Rows from block 9, named by matrix and row number. Each number is 128 + 24 x the weight over its row's rms, rounded and kept within 0 to 255. All counts start at 0. After the name is the row's rms in percent of the matrix's.
# pw2: token mixer project (model.blocks.9.mixer.pw2.weight, 128x256), inputs 172-255
pw2.14 101 [ 99 120 115 133  87 119 108  91 138 132 114 147 138  90 119 165 110 166 120 133 174 119  91 120 126  88 110 146 123 103 133 136 152 142  95  82 150 134 100 137 101 134  47 163 136 132 154 168 144 129 105 120 123 162 140 126  86 127 116 122 114 129 128 131 153 126 122 150 124  75 119 131 135 115 167 175 133 160 128  89 125 169 139 129]
pw2.15 090 [139 121 118 112 107 194 130 157 106 143 124 113  98 133 109 121 171 133 114  98 138 125 138 138 126 125 138 113 121 108 145 117 162 135 141 156 126 100 134 102 130 123  97 143 170 144 157 115 134 111 125  89 114 110 131 163 149 124 103 149 152 125 187  98 107 117 127 106 152 112 131 118 153 159 145 101 119 143 112  97 134  92 117 144]
pw2.16 100 [106 141 138 125 142 101 130 152 119  86 154 123 131 120 140 128 159 113 118 121 129 106 128  82 105 128 110 148 159  92 113 114 112 117 108 159 103 120 138 149 123 109 169  92 128 138 118 124 113 169 120 139 135 119 161 140 121 158  94 139 120  83 108  79 153 127  94  66  62 119 147  79 118 117 129 135 139 144 129  80 120 126 136  89]
pw2.17 100 [147 154 155 126 116 148 146 111 107 164  85 121 128 126 121 125 102 132 123 124 100 147  79 143 122 134 108  93 114  91 112 127 135 121 118 122  70 140  98 151 149 133 142 143 141 145 156 134 149 140 101 119 142 156 161 101 120 132 127 129  93 116 184 148 137 140 142 135 109 154 133 107 126 117 165 103 168 109 137 133 133 106 175 161]
pw2.18 100 [184 146 102 144 121 108 154 115 153 107 146 147 142  79 127 126  95 157 123 118 115 134 148 142 141 130 114 159 116 125 137 118 105 136 102 116 124 156 125 117  87 102  99 140 168 127 131 105 107 129 153 150 121  84 143 128 135 184 126 111 142 179 141  88 144 127 112 115 157 111 131 111 130 113 152 127 124 162 113 107 127 143 133 130]
pw2.19 105 [117  66 129 104 151 112 147 117 139 146 136 141 120 176 161  91 113 135 113 156 117 118 135 128 194  83 134 164 148 146 106 166 158  98 123 110 130 143 131 126 154 156 156 161 154 112  97  99 160 104 120 146 175  80 155 137 152 145 150 147 112 139  82 152 118 114 114 119 132 143 118 103  88 138 111 153 140 114 124 164 135 166 108 137]
pw2.20 084 [102 120  98 129 138 138 131 134 137 138 126 133 146 125 137 106 146 118 114 135 129 158 146 101 139 123 130 125 119 106  84 136 100 151 177 124 110 137 141 161 126  95 143 126  77 126 113  96 152 107 165 117 151  84 128 141 158 109 127 138 122 109 115 166 146 143 124  81  88  78 120 138 141  98 166 166 155  87 132 131 157 191 138 132]
pw2.21 108 [117 144  96 142 107 141 135 127 138  83 120 131 142 162 118  96  96 141 111 120 168 102 136 112 143 147 120 138 107 156 127 145 162 130 139 116 106 131 128 142 155 171 117 122 137 154 131 128 105 128 106 129 154 118 112 131 112 127 146 128 101 144 113 167 141 142 152 104 117 137 147 146 167  82 129 164 148  99  96 149 125 128 142 138]
pw2.22 109 [137 140 128 125 127 127  96 102 150 170 103 109  92 106 134  88 120 129  72 134 105 114 117 157 143 142 121 149 126 114 123 113 139 119 119 184 108 129 129 127 156 141 122 154 125 123 129  89 174 123 144  96 146 130 153 122 126 144 170 137 110 133 162  83 131 118 150 156 117 121 138 127 126 149  92  91 148 135 124 119 131 102 127 142]
pw2.23 089 [118 169 158 107 110 147 164  96 127 110 130 125  72 110 114 115 161 139 122 169 196 104 120 149 127 155 112 153 160 106 126 125 165  91 132 135 131 152 162 135 106 144 135 137 128 125 129 130  98 155  88 138 132 133 118 145 131 156 105 139 100 113 119 146 132  75 110 172 102 130 153 129 147 179 124 116 123 117 139 134 171 144 129 142]
pw2.24 102 [ 95 188 138 161 127  88 141 129  97 113 154 118 106 138 165 152 142  82 126 115 105 155 117 109  79 102  92 120 164 137 135  89 180 135 143 149  87 174 140 150 124 127 140 121  91  94 127 120 132 128 101 102 148 183 109 121 113 135 106 133 151 105 154 124 111 126 141  88 128  96 122 148 110 143 135 111 136 117 145 117 127  83 124 128]
pw2.25 089 [108 126 151  97 130  77 159 118 123 118 107 100 141 132 141 139 149 156 119 140 169 134 103 100 138 120 107 166 122 203 128 119 139 198 103 109 150 122 129 138 160 168 133 116 156 103 120 126 156  90 127 124 106 157 136 127  64 134 148 135 163 115 182 120 122 147 130 105 182 108  82  98 118 100 116 152 132 127 118 112 126 140 108  89]
pw2.26 103 [122 156 102 138 118 158 162 104  92 130 121 112 115 170 169 117 110 161 124 123 123 155 154 146 140 152 133 186  98 104 117  91 132 116  91  92 116 143 127 156 167 120 138 114 115  98 120 184 141 133 139 141 154 149 111 139 109 165 143 154 118 181 110  67 168 122 143 154 128  93 155 130 109 148 160 117  97 189 108  97 113 130 119 134]
pw2.27 106 [114 114 174  91  99 107 172 114 109 101 146 160 118 114 107 144 132 165 125 137 141  96 119 144 145 119 124 160 145 128 146 161 127 184 141 111 152 140 117 152 131 110 121 120 136 108 139 154 146 133  92 137 107 187 124 148  79 134 145 117 136 148 162 112 122 100 132 145 123 119 102  93 129 158 116 148  80 159 188 107 133 137 141 130]
pw2.28 092 [150 175 102  99 128 133 135 131 134 114 140 133 129 101  93 154 146 138 147 109 135 134 140 139  98 158  83 129 129 130 129  92 115 136 107 159  92 142 153 124  91 105  89 122 154  92 109 133 122 125 114 174 114 127 134 166  83 159  81 114 124 179 164 118 100 105 113 104 111 156  76 122 125 133 102 132 146 162 143 105 128  83 150 134]
pw2.29 102 [128 156  51 154  92 114  93 131 147 153 128 133 152 176 167 120 132 125 145 116 133 104 167 139 128 141 131 113 131 142 140 122 158 147 128 163 104 125 102 149 132 163 121  96 160 128 128 137  96 136 147  94 142 166 115 107 169 134  93 123 144 138 143 105 136 157 108 111  97 154  53 136 128  76 121  67  83 117 104 110 110  82 147 167]
pw2.30 110 [132 128 135 102 145 163 146 124 148 125 139 140 146 132 160 150 127 109 141  92 151 144 149  64 121 115 112 104 117 125  99 139 134 139 134 159 159 170 162 144 118 120 110 132 139 129 117 121 149 120  76 129 151 113 135 169 120 110 129 133 140 148 144 140 116  84 135 117 123  97 115 123  92 167 104 106 148 130 152 131 177 132 148  91]
pw2.31 087 [132 129 111 118 102 118 120  99 150  98 121 120 137 109 129 122 156 133 125 116 134 133 104 131 191  96  97 146 137 116 187 129 117 198 137 133 108 122 127 132 177 130 142 112 156 135 145 137 189 131 146 137 109 109 139 114 118 124  85 124 126  83 138 138 112 125 146 109 123 111 137 156 111 135 121 169 152 121 129  90 148 149 159 141]
pw2.32 109 [ 87 119 151  93 120 101 141 138 110 134 126 145 146 153 130 137 163 155 131 157 147 108 116 145 150 120 193 126 114 168 120 135 109 146 169 113 140 147 127 146 141 139 152  73 120 108 103 140  51 145 120 106 115 100 109 127  72 108 144 107  97 172 187 105 139 165 128 129 119 180  78 124 114 132 130 127 109 147 122 158  81 174 113 121]
pw2.33 099 [168 174 101 140 108 132 144  88 100 138 142 150  85 106 115 176 109 178 133 108  95 124 116 131  83 162 151 118 164 121 151 121 111 113 123 163 117  94 121  82 141 136 142 135 122 161 129 131 134 115 109 107 123 118  80 150  82 121 120 169 149 141 117 104  90 110 137 147  99 115 152 175 192 125 119 115  98 129  88 128 149 116  55 148]
pw2.34 114 [130  54 113 142 147 151 100 132 115 133 144 123 176 177 148 135  95 116 105 141 100 144 152  76 169  98 119 144 140 104 102 151 110 132 159 100 100 131 129 151 166 106 103  98  72 119 140 127  89 115 126 104 138 128 114 125 166 140 130 134 126 105  72 114 136 137 114 121 126 153 128 152 105 107 134 176  87 104 117 148 132 183 139 119]
pw2.35 104 [160 126 128 144 139  91 161 134 142 108 160  97 133 147 118  62 169 127 139 120 123 162 150 137 147  68 144 150 141 140 116 107 208  95 113 152 143 137 126 146 112 132 137 135 159 165 135 121 135 108 129 104 115 119 106  99 176 124 115 176 140 139 113 137 121 116 108 106 146 155 122 112 109  96 143  90 109 139 110 154 121  85 129 154]
pw2.36 094 [123 114 129 140 157 134 130 162 149  82 159 157 160 121 131 156 116 128 106 167 159 140 159 111 153 131 116 167 140  78 134 110 152 107 126  92 153 131 153 128 135 128 122 105 114 154 141 140  84 126  84 130 134 125 107  90 152 164 124 101 119 114  81 122  85 100 109  93 129 121 170 110 146 158 100 173 114 135 117 162 159 168 134 109]
pw2.37 089 [126 124 148 160 108 131  95 153 161 108 119  97 136 136 156 109  44 111 137 123 104 138  94 120 127 133 123 149 129 140 127 129  70 123 116 118 147 168 114 143 134 172 166 105 119 112 123 153 106 147 154 166 112 194 153 137 155 133 162 126 109 138 141  90 156 107 139 131 135  91 135 129 119 133 117 136 124 117 161 132 147 122 130  96]
pw2.38 112 [155 118 123 140 160 119 143 136 144 105 119 134 113 164 134  86 158  86 124 102 122 115 122  81 158 125 116 119 124 109 118 124 139  67 143 132 104 129 149 132 130 144 109 156 111 151 135 102 134 134 156  96 110 153 112 112 170 137 125 118 144  73 107 169 109 108 119  99 111 151 134  91 144 156 117 120 151  96 113 142 161 128 116 104]
pw2.39 100 [122 162 111 142 106 131 131 141 142 110 145 103 149 141 138 145 115 122 122 136 136 142 116 100  93 139 130 114 128 100  96 135 109 118 143 133 117 144 154 126 136  97 123 149 114 135 151 106 119 111 111 117 167 119 150 138 110 132 107  76 129 182 127 108 123  93 117 115  98 123 112 157  93 170  95 150  81  95 114 145 177 104 136 122]
pw2.40 098 [117 145 148 104 161  97 182 132 193 101 144 107 110  90 104 135 153 133 116 114 139 133 123 109  98 108 142 103 155  96 130 101 132 145 130 135 120 128 147 116  89 108  98 125 141 113 124 162 125 144  66 154 132  98 137 120 105 148  95 124 147 102 126 146 121  87 131 153 126  93  91 125 114 141 126 125 132 145 160 124 154 120 154 129]
pw2.41 109 [155 117 161 137 104 100 126 148 128 152 122  98 148  99  89 125  95 134 151 129 174 176 145 136 156 130 120 149 112 107 146 114 100 152 135  98 130 108 138 121 101 116 105 126 148  96 138 144 124  57 122 143 167 122 154 143  98 127 113 132  92 166 108  96  85  96 116 143 166 112 131 181 144 181 108 148 136 131 130 109 148 156  80 117]
pw2.42 093 [182  92 149 121 148 141 148 125 130 144 136 146 141 105 113  95  94 161 116 150  85 143 161 165 159 144  90 120 127 157 101 110 151 131 114  94 116 159  97 152 124 161 132 107  89 112 129 113 117 155 139 119 177 150  91 133 145 138 137 100  87 123 104 137 148 156 137 125 150 132 118 118 124 114 148 207 102 102 113 119 105 203 107 131]
pw2.43 094 [122 130  97 148 160 132 143 121 151 135 111 158 106 129 137 124 107 111 148 127  91  90 138 136 107 101 106 148 117 148 147 140 202 130 184 111 105 139 136 135 114 122 158 145 146 157 134 134 124 163 112 158 153 105 137 114 128 117 116 151 116 129 125 104 133 150 115 106 160 140 159 153 125 118 130 102 130 109 134 115 129  81 119 153]
pw2.44 119 [119 115 124  67 102 128 150 125 106 138 109 117 105  88 101 138 118 125 133 162 107 142 158 144 148 128  88 138 130 125  95 113 139 162 146 109 144 111 122 126 151 112 164 148 121 131 100 141 160 138 134 133 156 124 148 143 104  92 156 106 127 156 174 120 136 121 158 165  80 129 151 130  83 124 119 116 149 140 133  97 105 131 131 132]
pw2.45 094 [121 145 157 125 114  95 137 106 126  96 116 114 150 102 115 134 140 139 151 153 128 124 104  68  99 138 125 122 174 139  75 132 128 159 110 113 109 158 134 154 122 125 109 103 117 139 144 166 157 151 122 153 127 180 143 173  75  99 118 113 110 114 141 157 122 112 112 136 145 101 102 107  87 145 101 155 112 119 120 132 168 113 127  98]
pw2.46 093 [112 159 122 126 122 134 149 148 159 107 141 124 147 129  84 136 113 135  96 124 165 125 144 122 116 140 107 152  80 137 104 111 175 142 115 109 121 151 133 161 101  90 138 146 137 126 107  99 112 126 134 167 129 139 103 124 146  87  98 115 138 136  67 153 107 147  80 108 126 150 102  72 124 105 108 124 133 134 135 123 106 115 150 110]
pw2.47 089 [ 82 118 112 137 120 120 130 141  93 148 126 136 125 118 137 129 123 141 103 118 158 122 135 130 139 180 138  72 131 134 106 106  86 112 123 160 134 102 146 143 164 153 149 167 126 139 119 127 139 128 146  76 107 128 146 105 128 154 145 130 109 140 136 150 106 130 109  70 104 135 158 133 138 117 180 134 104  73  91  93 141 152 107 120]
pw2.48 089 [137 159 110 120 149 126 143 150 121 100 145 105  98 110  93  94 129  98 107 165 124  93  94  97 133 107 177 141 123 134 134 131 129 137 141 140 112 124 130 132 153 137 115  93 124 143 135 131 137 106 130 129 129 138 102 163  91 100 127 142 122  91 161 149 115 107 131 136 135 113  84 104 114 134 114 128 125 174 114 143 132 164  88 140]
pw2.49 100 [136 100  91 136  95 133 114 162 140 131 123 144 135 135 122 178 157  83 164 116 107 149 171  97 159 133 131  94 120 160 145 156  80  97 140 185 172  94 119  87 114 111 147 146 131 103 120 120  79 154 135 145 130 139  99  96 190  91 154  78 122 143  97 136 143 143 108  96 127 149 100  95 168 107 137  84 131 125 149 136  99 116 117 138]
pw2.50 095 [180  60 138 116 118 107  82  85 119 107 156 202 120 130 125 116 153 178 126 164  99 112 130 134 158 128 183 147 123 156 143 130 111 185 143 100 160 146 123 138 135 107 132 127  83  89 123 182 114 127 141 135 112 143 112 157 100 114 172 127 156 129 132  75 101 131 134 145 151 126 125 143 115 155 114 177 123 109 153 148 136 197  87 119]
pw2.51 104 [126 124 124 133 125 123  93 114 111 130 127 122 140  88 122 161 124 133 149 136 187 150 124 165 123 148 140 122 171 127 118 135 115 106  67 159  97  94 114 114  92 127 111 128 141 152 111 115 125 128 113 107 122  97 119 132 158 181 101 147 148 143 156 170 135 128 123 125 137 120  88 168 114 120 153  87 131 128  62 131 148 120  85 136]
pw2.52 094 [110 176 140 129 161 107 127 139 161 149  98 109 102 111 124 109 134 134 102 106 157 196 139 102 117 132 105 114 130 122 141 134 127 141 117 153 137 162 136 116  96 114 136 123 135 114 141  85 161  71 169 108 150  98 144 125 118 100 114 126 135 151 123 164 147 118 130 141 163 124 101 110 184 133 161  86 153 100 122 159 132  84 113  95]